{
  "spec_augment": true,
  "fused_qkv": true,
  "precondition_frequency": 20,
  "grad_clip": 3.0,
  "steps": 4400,
  "epochs": 28.8
}
Rows from block 3, named by matrix and row number. Rows with one number belong to one neuron. Each number is 128 + 24 x the weight over its row's rms, rounded and kept within 0 to 255. All counts start at 0. Numbers have three digits each.
# fc1: MLP up (model.blocks.3.mlp.fc1.weight, 512x256), inputs 86-171
# fc2: MLP down (model.blocks.3.mlp.fc2.weight, 256x512, transposed), outputs 86-171
fc1.4:104102140109153193152105110126143086101195160124124144122129149136128116132130090149163156132150077128145152123163134179103094095124117100140107068104119147127152146110129158141160129091106137121106123126145161129111146108125143162143124110142120109154135123
fc2.4:141103108113132088122155152123166115158105095109149117132145099130100116107139132122101075127118161144133120114092137103204146151153140143151109162123135126136132121175153129116097153129126137138141142120103104120147148101127104087156105139080112117125125135
fc1.5:154129142116156150154118129081101153127082173134161130107135094148125129113126170120144095088125101110101135148149134144140159107154141144120143181099151134136179098119181110125114136166100130137118131142123093122125096104142141107110137105147146126122121125
fc2.5:112099139174132117108156135148174081138149096110092113153124149123126131146150099137097151162153150162146133109089139133095127138090109107141119078115105129128129160146079125142168138090135128099112094105146142168165154150143142132142130144140105132144153104
fc1.6:142158146097099085117139127149135115142146132105112110188080133113159122149126104153150153108134058144108095126123131124171166121103109081113178160131137193116096140135173120125170134132162149149144117081115180118116160123120143132105182150114148143137124085
fc2.6:182113150155164112168122140146136124092103158131180118093107113147171146073162115112125106121081159103139131181111126120143074146108131161169122125147112113123126152113101081143100098127091080094139134168120128137176118122096115155123151119140131129128094118
fc1.7:108112145106113156101140158112131120116124147150123130125152131118122133122145089177142086128122102141131157134091166116132128145106124174158138143126123140115104162119090143082110127109121149122121113114164113139123169077144110092176144117136128146149137120
fc2.7:128156126155168092147122135139113117126095161092121128115103142117134100157099122082121120097125179121154086099158098129096165088113135132164130096124148107132144120139160092109146123149105111155128140121108117127136118191127132134107100121130115132112116141
fc1.8:102102141139063176133139141167154138136154114126130159127099120132140119147191140100134150138143121120118113114151119136138117116150123142134165151140161135127138151145188080135080114107143132135120141107140146107112111118127115124131168141152147109101138128
fc2.8:155160130110151091084150109118103125153082137110126144146168117105124164112067137158090124122127089126170133102109141126128140149139144134115102108097070112132105114098089149140151155120117131126118133138138100130144159128135161112106080136099108141153097145
fc1.9:191157089115162156162107122134159120121121166133138128085134070123136154072125141145090117107156152149124097136119130107130143142169130125112118134144095172143092132137145111143150115169150137127155126129122131122130134125142127149128138123119108175149140145
fc2.9:076090143138122109140118148131086135125119103104158126169121183127112124165164065145142174146137102140132145110119152142131103132102125142122137102156123111139104106148099111143128127103083115146116145111129138133129129125149134122140130104082135101118094105
fc1.10:138141133131186135113099123156100110140104082181122115113091101145135108149084082159152125158151146135122117099111102134136124132069113123150148110122127120133099087148171140124116140139131142122082134164105126106097115123133116132112172068154131110149138110
fc2.10:117117117129126144118127142090108132115149156091125143129118105161122116134141097105166094108063122134133120153164137123108145158144132143121145147093135158143144121108110141150142153177129120175099126129082160097112163141096128089079108168148128091087102160
fc1.11:180167129128115118111101107128143141115125150120121119108126095129127157113163178165126146126167114113086123169112105102127119102169131128098099140141128129146120141145151098145129131119168124115154139123162115141107113126126094166135189120138133191122111112
fc2.11:083118122141121175156164144101118130146089102121136135149121152113117116134126060089134146124133149159137110105106153142105152130118139106146144117149104142095103118114105115152123154108072123150083108105072121119159160145135132114162082125079105111145108119
fc1.12:101130148116118137158151129130116167159131124115124168109140118131120146119135155121142084135150115134131163148129134134133148081140126139144102144151147128136122159134211153153126127138138174127144077097127119113108148134141142114131132163124114125143072118
fc2.12:120118132139127129101101101154130100122131134145113119144128132113109121136136098127108179172148171133114085086162103135128124111102115134124181141127132075162098094149102107123163135085134103109116114126122077181136148151124117154124147110135155090128120163
fc1.13:104127136145115168103121123121146099123166141105176141099159109088104124147164119137109126147158102135103102148129132165072178164161155138121147117104103116160110153171158115149131136148144192121141121141131133148141196098158108157109116073130152171111119107
fc2.13:174119122161149080119149126161140106131113126144147111128142101118157123092127155140159083134088165115118095164152117125137084101109091118100107122120142128098110113099138124133094099123102077109128137167148158133118100161132161130147169126125132102118144115
fc1.14:125138148110136131166101117154085169140139159120136127106113138133123150089176147126150130100171105133120146150157153100123150131116153105116096110119129119124098141140134136136168102102152120167135140147124144162133134103153140151159150075166149124154083137
fc2.14:110081082188141117074193129135167127134089098140135143164135116126134098147077146133059134154100146138146119092113148147124108117154139162113169135135119131132116130104133126135092123135090154119140144093126109112117138146137125109124119136064124132097165141
fc1.15:090088144129092102093127107114139132128153097143120136159143145127131154133142120100135150126134123125136102143127160143129143106148120142118134151163143120112088173112176151153072193122129139135122131134184108139077104135127103101109124154176113135105110116
fc2.15:169149157141157144156155120117099129118086147104128122101109117106139085118072145165114108166130135135114132124116117109135149140139143130129104131082105127162141087144076104115168065121152134117113101121083137129159131124106167148137138140091125135143136136
fc1.16:108117136112132133131131096128146180126150132134166086102128128183134140101111139141127144120137156148139114099096086096159183117133143096154142150133108103166096127179140090134160128114158131105163117147146145104105157123152144153131126102146130086086154126
fc2.16:070121123144137136091156175111119120094113073115117117126093125131129130149118118115114133164134104115126129140179143129090082163162112146121162101166104134135162123089150154138135107123117105097117113112149093172097100123145161122132119126140099163139109143
fc1.17:163133123173120118092108106140104146140160093141129158143125150112101115111130161127148123140124159148148108072132145137125144140113102105119148141160156093106137104112141106081140125122141157131146120093148138116154123140157132109086104132115132154109113119
fc2.17:125106115121129134137143121160146116156126129128141140135180109097142142147139118120111134140107146161066122140109124129125164141123134119103143136130141130120148146166179140137114155129134119134156138115128128145083103131140131119143134096102151143113146171
fc1.18:121140100140138148122121102136091139140144130113165136147133146176124157122170111090150111151138099132175113106137129145086084145106154125141138132115108112153129166117085097145101138127069162123154125137154061120112164149131144175145110130107119148158115116
fc2.18:129060112127127113144096163143150161122136128129109098151172143113124129118112186186088147150099147147122158130147132127188122120158095122083082109164157123138127109124130114133156091194160157135087108149145143134151094107137075097123188170128103110124125132
fc1.19:163106152151143113184130126117136107106147131123120070107114095110094155124102123121124121151104156148163104185107119079122151132126122125118131123156112139114151144123095075136159137156185102164155144135152110130131132155136128102157114165126131156089145151
fc2.19:069124116122094151101110145140105162146130149143144155135114118158142119083132129120158135125143084101121134107144144167133122127156129099131124125112131105134108137144180162129086111127069139134110117133102153163172110121120140163117145111096107079160121102
fc1.20:089105155102141174158114144134160131110090179119152165124129101152103144114131074143104132165132122125141126143140160140146139150134163141134134078076117142153108141114114105112128146155115084136117132127160135129137078155141107113147122111131132155124129100
fc2.20:124126097110133068090148119102104101156147103148134099121112130117141126139127181100135100085113106130102126118111122106099136131117072132135137146161149107105159135159148159128104109163121157130141132114089131131121163097124130119123131123110122094119114159
fc1.21:113150152143103090113072120139121088128157166112117126133157141103153148126108100161168162141119117149112156133139121118137154115161110117147116124099184127094120129125121135157155097162108091169147139148133148066115140143139142108099133120087169137140093144
fc2.21:131142106109132138113142128124164107129122138174149121140086119108151141118132149106120103091139098131135102125089121138143099116134096138131147111106103100170126137144105160122116128092120121141132145116144122149167160121129149149145100139117094108125150088
fc1.22:120153150109111119135131112156132132116131133178150107125171125119154160123165118159131160132161132148143096126156107136108159106130143149159092157111142142090102159121174113128103132117153144118125150168145107160109131092146159130119166114175141170154105112
fc2.22:132086105177131164143138146096121149137092121082119160146103084130095126141122167103087091129098136109116136138106150140127103138114130117111163112158125116140123113161094126122141165116082136139124114073109119115160131159109100103124092117089100102110161126
fc1.23:133159142131134146119120083136116074132155140135134153133132149147159105139127120163138152144126095179158094138140137120087099090139131110129135144133171137136133148130138112134151113164125133122146148159181139143159103075078143153175171066137166121138138106
fc2.23:133091115125118115147152157166138171150115091111150116114141128122098130097144129098071146159088148097107129132093127137159128146129142137129116136098103154118100118134143139124104148088112146113112128113079103122111167132170115075128059164070085136152116115
fc1.24:089145087106141138127128149143097139121107123129130135132104109145108131077108186126149134132150126115081118142133105127147154087138105113098161142131144129132144167137144126130159144119160141161143116110120131088139144148167178135117113167153111168152073118
fc2.24:145152136155126118116131130116140151145147167119119066112128123128130156156126094100122131118120157187169111133126121153130117130112131106161135117135101133149112122151127138127117117102100120092144139129132149173130142142151092157160142091114150099122163159
fc1.25:112135136160101187114148146103093125092110130154100185154123134160190080127087146124110109121109123130109107112123125129146096130158153113122142146167119113155162143142186104120132109120132119123104124105119114139193125115124153096148125118146123116117195120
fc2.25:147145140106132081113136126150165141158170108107140090119124116085068167159154101151162151168151143120145145138143133119084152123129114150116137161103110140115101098097063131159135140144137125126133132167142139136078115146136116143117128109110115142155053124
fc1.26:093152138137133204144105164080095124102094127119147153116137108119100122154102125120185136107123111107137107111150174111125073122119147098145159148132170078137149143154154116128107118159140179138094136123130152089160129137152147117130104166126152104116175146
fc2.26:153099133132111090076146134151181121117161095128113110139100116132166139091152141152132144143144149154155173188119127166109128109143124154132096141090102164134124107108146135125164105098149084093162118160151100175095123071112104136081113086166158133150121104
fc1.27:152156128130114162135105112120146105177161102114130162106126132145136114115161147147138166137100085203184114151158143117072119132120125125120115131145182157104139113160123117136147092130127103124128131135164166149166138078078166161137137113120125138105145119
fc2.27:125090134106146088152156132172107151110091143152141086112125155107129149104107098099090123136152136083083132127100127124168139122142117149135133144109129103122118123128138117111117132124123167125133125117116076120129133143184097084135118115114096130140115127
fc1.28:127109143149106151132138165126157137149105097131112118118104104147129086107077134087159135147128142146098160131133123143141138115127110108120146140152139113120156121124128117134131120105116157160099158077141154122174126145131150127122129152134144114156172137
fc2.28:130173114108103110116140129142108131103156157129123106126159135094114176155185129138109118126132139095159080100133120114091144091145160129144124133098125120145114132156122130128122164114107111101160102162115109113094159112139130146125112110132134121122088154
fc1.29:152100148142093174094120143120144150150135116134125151128128143115156067136158143127122134143120126155132146145137099109125104111123098149124119117127126105153138146190162129105132131122141105142095104101123171124150134125149147088104168142117139121121169132
fc2.29:139183107105117097116157119139115116105139106122134116149144111123070194136129106137138123125147115127137129112133158136113162163150167115127153155118135132079138091072085130134117131094097147094167162149142085133130113117106100153121106101140128142135118130
fc1.30:135180133101139132121125120125097100133109128106117121130130137098131139126132098131134153148148129147126127104152124111114165156140125082147128111139165136135129097131114106087155111197142112166162132150156151100146099125134150137152152057115163129147077152
fc2.30:127113114125103159104140165103128151117104131146148099126091106134153154115135125098143133136128091110125119128085141147113057139138141148132101096136096130138112151138070146149130122095153119154081107113119130152144151124126117133128094203149122145124133096
fc1.31:171118117102085098107124123147140129133115126084132147129131142133112151105113128092123100140164088127113086127112154128107133124139146084105135112126128119130096136115179129148176138160135199162140112086145135118141106100122135147149125141175123122118146120
fc2.31:166152143127161125124126116117108111145120137154086092156088126141149163120114129124122123105081132129106156160152133128098133151097122130144167152112133123106142139075087083140094120111111062095111116144145109165164143129102096079095161108110170149116137126
fc1.32:119133129141156137111150120112127175151132160176121163113113134157134128061128154139135082157150096163135119135169145131102164094077080114159141166144133120136112136082149125093163119159146100112109095107143122156125119112133135108094172088127128154143083138
fc2.32:115094134149125090100166110163105121126136118139142127127141126129104143132137122144035158148132140162084126120096160089126096176158130113102123135116125133146140134137181135148112100077101155069158137135156126176136139117130137108093115129127137093104185115
fc1.33:095092153159116113110112114168114112116065148141129094130147138149136151117087140122090090133092127133118144133141129097140133077085069107138113150105119183133142127177141121172150114124163159138146127143104108119141112144107117122129115106111147136112150110
fc2.33:158171093106108143146133142076177148130179107120126130123125104111132111142161137150160178108150101129143122147114110163117120176145187143133128108160163111100119109096101135094105130163125100101110141117156178128107135155154142133129149155165110135162122134
fc1.34:102112167123154170132158116144132167110190142128140099078161094171139165146140180150136135127147116167187126126122090118130138114136140111135118135111157141135122141154119128117131118120133118130130101149139144092120136128153115133109123098119110083071148143
fc2.34:102129132132148113096133165063125142086100117127149127143098154119159128092147131121115113160108114077111136126080150149098085134123110171138141146128156105111139099076133132153155092139115104119118112104153111161130078118097190124156130153143134159123112129
fc1.35:158118088161129141122099104131140154148106158152164140114083122153188134108108171124130119117109134129149098131123140084127088091154147140148089125162124162129102125140169154113151105175145111113109138123099119088154136093102142169149120110162156176130112116
fc2.35:127151152093153109138162145139118134124132110120104116120177138079095135127171086119090147140147143154083150129117140149114170160130117168137142128123104111103100136171080117158110127116107141157119123121145133151101111160149143089116144149071106105171106120
fc1.36:148121123152085100146131104112166134142166153150098127137109147129097123154149166135125123080118140134102169126125134129131132082126155171077100113124151148147123175103190179138106166139132159084138103133164138141083143090141107143077117135134126120105179092
fc2.36:122119149154129148117116143088149128114108115125112112120133126112152121108132124135136145136161132153137087097136101140146113114132126131137152152095105098127141076142076064108154091116112091186131124102098109144191151157135131146138108125144111133147081153
fc1.37:123126121162117161116120162141144163175159098121095145121115075141137122142105096100156152127120137142178070100131115140111107118110127149135085158135161145093113135118119133122134092170148103129123125166136157148124146094099176124119104145125166160159107144
fc2.37:127098163108131083141147106136120130089109140146169131157119182131150131100143178144091111161141126122090155144167151109111152132151130142132140106150088117160127100134142122107128140088126141097144134134121085146155102141158081096095144152097099102128155084
fc1.38:139107165101155116154111110175107115132149101161124136155143155105124144135116145138145148100070106171115145115082187148121162114119110118138096117076153157149140110126090157142131124148159131145125120143141159058126156098096124146122104119137105119116090106
fc2.38:141150164097128148142129130158116093152087124133092136167078097118138098137105137124133126180108078143119158133110132135173104186142087145128145090124116167173136143105107161125121178112111117123112142139090125137148122118095116109149082122137136145133134117
fc1.39:122107116130139139116126184161096119115145100150102138135158125152115119139128129160134119136127111157146121072146137128177155139127117129139133121135130136105118097157160119131085127116146126086123099089133099155116146106144168112135157139174094148103130137
fc2.39:142198141100130124129119132155152086151119130098134116108122156128151161150083128108080102095106132134114108117140134110090124112137099125112134128139103102143135186116138115140163136110085154142076150137146126135128148172107112099139116094103150106109116136